From a checkpoint of a small sound classifier: layers 8.
Rows from block 5 of a small sound classifier, named by matrix and row number. Rows with one number within an expert belong to one neuron, the router's apart. Each number is 128 + 24 x the weight over its row's rms, rounded and kept within 0 to 255. All counts start at 0. Numbers have three digits each. After the name is the row's rms in percent of the matrix's.
After each expert's rows are labels from the 100 clips, of 14848, where the router gives the expert most weight on average: "top examples" is what is common among them; "loudest band" is the band of the loudest frequency at the time of the peak. Only what is clearly more common there than usual is listed. The data: synthesised imitations of 52 everyday sounds, one a clip. In brackets: how many of the 100.
# router: router (model.blocks.5.mlp.router.weight, 32x192), inputs 0-191
# up: expert up (model.blocks.5.mlp.up, 32x192x192), inputs 0-191
# down: expert down (model.blocks.5.mlp.down, 32x192x192, transposed), outputs 0-191

# expert 16
router.16 122:165143125122164120105158097149062129131132147093087116109106159109106143099093112128135128121149098165131153173161106100094106131105103146176095141150128138168136137122122149136173156119134096130094141150157125087128131115108140128103132131092165129109118110108166165095147147157133139116163119105113146169132124094116155133168117136084116102142165128107129182100139130109115148165127118103147144140165139121118082130087117114102126085081071155128139128130111119112146155101122093124148094150149125089105109142141136119142150120166088147137164161129153120093117088127115148145
up.4 100:140145158104074138143095155160144157145136095136125160149138101094129119095219177105129104077155113120109107098117131096147121141110153112103120105141107113135158155102116121122089119149133152110170127142124156109122164117177117093118112149147135141148151136133111137140086091112164134096116137107165119113119101126084123085135117114134176167105106129110127118130116149099138101120091134129131149183085099135161115127101144150163102158138124114110126144110149139145113137133112151137070120146114161126156142162123155086138152132108160135150113109145093182126128128107141165109
down.4 096:124130122121106144134102160133140130157120131143131182111123099150120126148141142121104111137103172161118135089163131132120150107151133115149118102127064127089162099168132166130119154184108186156127096097128104180120124160151131153138094152108107144104139155120147119150103140150124125133115138148136083103150097139090124127121129122111140139105093144094145153154117118139110092146138163163102113130110088157125081141172133079131190161110120110076134150085130136137080101122113149119099170114109155092124119124122126122100075134101153113104123144108124144093115150129095144130
top examples: household (82); glass breaking (78)
loudest band: 4000 to 8000 Hz (41)

# expert 23
router.23 125:129132140176065135146122137143083126148126123130166106104112139115112119104118124109161099100133105115142090150092159070138105130103134146094128113152147107117113155130107134180133131142162113133130119082107136118104133113103164136136105134084111165086118161113151112112118156134123139132132089066101121130090077143097127128143205114149161139091176107138141123122103085124141138145150114130116112141104127125127119155107106137127074169119104141147141172170159161141156117128148104140138110135110132172116121142156128098151156157121125158185150112129106113139119141096148139098
up.0 107:112134151134117099108115074166105128120112148108140138128121115149107161118085082127133143145184134118086069148122099138124145124111133153122183129084142121131110142155149076143168115129142133131083130103115143166129112121114163125129124131097129168090141102119102077133126140183124115121129096080143119108108097109171116157154148116108140113099166093172135123110106093157167114140140131113096119111136145110108107171104120143128114151110155142200123136172130147075123154107114125124119100165151131162109098102137151128165151151157110146159147130122137097143131112133135109126
down.0 112:097135127139171102135139134154151118091102145110111106098074132152142172100096105092157148136125084162092179142136129158098144145118117149142163102150112133161108102137113111153181161130110078129117151115133151112168113143091122131130127088142136157137125111139108165109155138145139084148140137117121146121154140094143143132148134113079136113193127103117103123145106119089135101146137079150108100117145133143123135108103129141118151066121149136176109127158088081144149152116124108159160135111142114116107118093126112146129117126103108109163107111124169093133153121154109120190
top examples: signals (84); whistle (81)
loudest band: 2000 to 4000 Hz (80)

# expert 15
router.15 105:109163162134091116087139145119149108152132119155156147119134145133126099097152086113175079113126130107079076121117145103138133174143128179128105128098123137145117095150075100168122101148105152094114138104154118132111108140148154109142145110128163150125103158099136106136120149149152159126145123086160114136166102131145111120151155153191135117149152171071152128118147153155149140176128136155147102153114097112099150106061124107118087142130166118126153113125138141140138120140133123147135128140122128127114150091109147102174139099149126100134103107092136117125103142092138085155
up.0 110:105116138181152123102075128120147138130120116106151103148148147126135130123153133134139130070158154111157096121087124127167083109113121133126141143141147131114131151123122125088084130076165142113108176123141135130116175149145119089140140126075131113124140134108093114135084069149122113112161110115147153168123145164142099160107135113132141129087141079122135104107115103118134132129117113083179136117154190131161126186105136134124083131129146129161069151122131124124088128098112104098101121145107142152161135140116110150134142124101113169133140144140120102142185133132175107127
down.0 114:148134147093132106129136126116146129164083094173122119127147132152156140138152134175062133091138139147156171086096095139161117120123142122132115145135075142133132138094144144102135102119135095101113148143162100148122173161133083070119099142132122102110197132165138119127132109129128106109117177164137120171153172173124118139112113170116139141153125115147090099146149151152096088098119109095146144111140141132094148161135138167108118151148159134145095130095110100100118089142129129108101135135146069157101115140106111162128138144132114142103120129129108162118121113110108101125
top examples: crying baby (59); phone ringing (40)
loudest band: 1000 to 2000 Hz (31)

# expert 10
router.10 115:115073074122197123134145135129130133103147151108099149170133102118129149162104136145107176137141121146080111152162147135139134106105086116183128150123136095132152130134145119112103123124147146130117130165093119085154105136116078136161151142174141110121111104124141145170157091117115106131116106149133153132176148094108121108121115113104113093079127123137139118099127123132148131118149146168143093129162153122185150159137150113106121118109112107167132163111075138117098174103151124128103152155110146116140095111106121138168170108136142103120115165096128127105173106143163111132
up.0 102:093168122135139082112125152126139152092119140123139154126181163148152146103134113139083132195141098140120122104118156180135120070106128133136150131138130111106119129142110154141100156131151164095106113144148099111131112137082130120147147163128123123101129096125108160129169107135120102101120126145149161151151129129150152126093102158108119086097147143125144162123127156158095112123122151158205127114143153085115143140120195129093122142128108144166173173082107082099099104117131096127119122114108145120077138105128121125123134118118146118144124111108094141171152093112132109132
down.0 102:116135133104118142129146108123102085184157119146160126119139121138099131126108180136096134145139099156112145093145088121129146160128079111127147111157120140143122109101104118121177128108120124138147092150117172103111134143093133157126084074147115090116153116128105112167107116110112157191122156095095081126121089127088120143128107099095144151104089144133121113121131132124135083126209158145088127111136127135137136132166143120117128167098129129109105148102153187150109127122164149146134142152109126128146123096142105129125137141107147118085177165141137162147162096123157141116
top examples: nature (95); waves (94)
loudest band: 1000 to 2000 Hz (31)

# expert 2
router.2 080:082117122118134142117144127129190158069128157124151166132126129116137146104116104096151101112157109102103122126107170115118138113065132143134159176113158114113107117126135114129108164096141167137117130146098141163152081157128126110131199119176106118162085101160071129142141105121120117130125091170118130146159074124139111117103104148122107115121163117163139108131140158171095130129162117147134125094137154109128152116154124154155127133121134123139089111147116109143138067118127108084126165145119154132085083108155102122106113133116132162122103110132099092134157137154133116127
up.0 095:097154117105120098116143150182100169119114109126086107089109137133078086164155138110147115109107105109108142148138103108160094165136146111132114083150105142126163115165139143150122155158117117104151093129151143128148135150141114133156129145150106160145176111146131150111113133112133169118132116121114152098159080077084136115130107132143159136138144160143118162172136161128139088100116126129148111161116109076163089086129129133133120104150155122111148118176109134164179091133083149156134125098129153138139132168130135100112107154096090135128108125110123132086109121165094146150
down.0 094:116147140162144119094061152117131160112165113104109151134138155128132123118173114107149114168089101137175130133153183119129093114116148156128105094102181108114101152119146129102107138123141118117142135152141132128142118128155140123104123135122118147144110138099130121113128110108118102110095155152112100125133120098179126076078128122153129151078183150175114146147155127146103098141123138185154136131094146114137131113132114165147116161130123106112148132109139074112106155167088104106156120126092126136089133166174142116111148108097109136138124141118102143196159108126138087103
top examples: people (53); footsteps (52); white noise (44)
loudest band: 4000 to 8000 Hz (44)

# expert 21
router.21 079:105106125136120142117141147134158148102134128136140137155143148118141097140112113119172095116152110125118120112106134112105113143083153148109128120070121163092109109142122123161095148124127174147062147143115124141158080159132115129139174116170138086161102157148091117162133122113129081163151107152140108155140100160162104115102132172103117125117130098144148115132125120123129174139186139130142118128146164107161202121162129137164104113129128091139126120133137116164095123160166122116124169129106147122075097143167116113111133160122133151139095103109108091123150162162129098164
up.0 082:157158138109143105113143120135120128116109144118078124127148113157134115103130139116111158140140152134121113122156109114144135138125079148167133128146103154138076102099144133101144093092123101128105095099166124144108155121123127090084109162112187140092146126105129121074112145180130157142169173126143158139089151114135100157156140155147093108127127130103110172106139118133066104125128135092083176136151110114090114064099119127125156124100201127152133155120128146096136137170131140127117110084137114141125124114138139116097094125143104132118163121139162155130127136108112158163
down.0 078:152123086166156137132098119085176169123125169157114153118161139117148127169120144167143135101157117147130159162099178087131115131093102137102136131131112147143106121148109146128166110114105124133160131136154102085137113090106141104113139098116125126141122119091102141094150120092111098142089129169090151167125123108152123108177121107094084105150124169110124113133139151104127142114128103166159132170151102128134143157113149131095116075118116134091143133113123124100137174126133108141179113160102088161137162105112129144164117178122141108126121142103142135110096124156092162092
top examples: beeping (32); signals (32)
loudest band: 1000 to 2000 Hz (43)

# expert 6
router.6 073:118113118130140138131131117146178117105099137138137165160114145131152115126121115132154114154122075124128131116110170109106142109083126143123150130109192119081123116137108118160080126125125185131121147163094122118143077134134125145162177119156122095160103144162101106150133127121131089138119086163168141129128120150108098130096126123112125164085115108177162081146140145114129146118156106162141113109165149107131189127139108149157118122179128113133123102144122086168107134133154137109169175146116178113103105123154124093125134135120140138115108086145117109160155122174152091109
up.0 109:133100129100157132155138109108136145153099153146084128122126118150121159128110126155135112193160125089145183104088131174168135089122134099161151190118140105129114153116165147090102139159105130136117125143121138143133122129095139123108108130115106165153100114134121127133126128147123095142128148143125128120114150149143135132129124163098114149148095153124078088130117116112170120115094119084130141097124160169062100136152134126125177148174117153166129153129091142118158151121170159096119126119103132095098166079108131131147134124129143095143112134090201124118132124110092129150
down.0 113:157144126147058097081107103127130107127170123099126111096161151106116146116126159139119129174105092144152115132160128099133093119128090136120112117115141161103175127090122112138157151147127152162160118137132159136175115191164125094134104129108150123095117136117156149117084121132118157133168097131097126123123111103103157102136131123132129124099097121083111129129099152145134085162118149128137118148099157125146141096142122138112099149100133105103146160136130113117093138139085187165101099096155137123172125143160146118110178116139083103140150134159112150136101139132102172087
top examples: reverberation (71); text has "room" (71); text has "reverberant" (71); muffled (low-pass) (33)
loudest band: 1000 to 2000 Hz (33); 500 to 1000 Hz (33)

# expert 0
router.0 121:145129115100133125166154087144110144152094142112143097097107097114113164165104138155111161150112146142111176145130068151151145113148093096078137153158142102089116128125160135120174095158105142161137128125117154154144127153124167170119101095111117140113134134097085114091080148115111167151109129145094142118107101095102140163182159142126132170136130153098099132136160134081134098134154135093117099142095099147112126119147114135110178142098163123135140140169132154142100105110101155122132129098146101104135151114156121130087126138080120138112131124134145117156129144160097150134
up.0 116:139148107126097176142147110150160095085108118204102174149111125098143125119097143100115110168159096117094145097146115135097168093132124115158121149091098114154145110129132125177148152148076134121076114114131109128111112128118130127128112129118142133139109114155134138133157169156143131108115103143124107127178098116128126139136148135145147135107137113103143109121150108148105138105131132145090135121141086136140124126142151122183153126130086091124117148174135159095130124180132099098149171151146143140120090078161164126122118133152160104132128110100092146156077142106107077093
down.0 140:131152175131088148138109161126169134146098138140152182120154124084113121091180164116117141082138112115096131123140106132146121116165113145125111135129090127150119137138082117157101127149160159080098116088124087113079110130110131166119155113125146124149102093164181123131116160179137152088155112135139107183141097131104077125113157136137138113139101095095166145152130120123144139134110120114100123121124118149130157139090124094128111156113119135103174153119149112104126112133159102147146150145127171119151153115076128110152089123080136088115134136148114113165123122103103110130
top examples: people (96); speech (58); chatter (36)
loudest band: 500 to 1000 Hz (37); 250 to 500 Hz (27)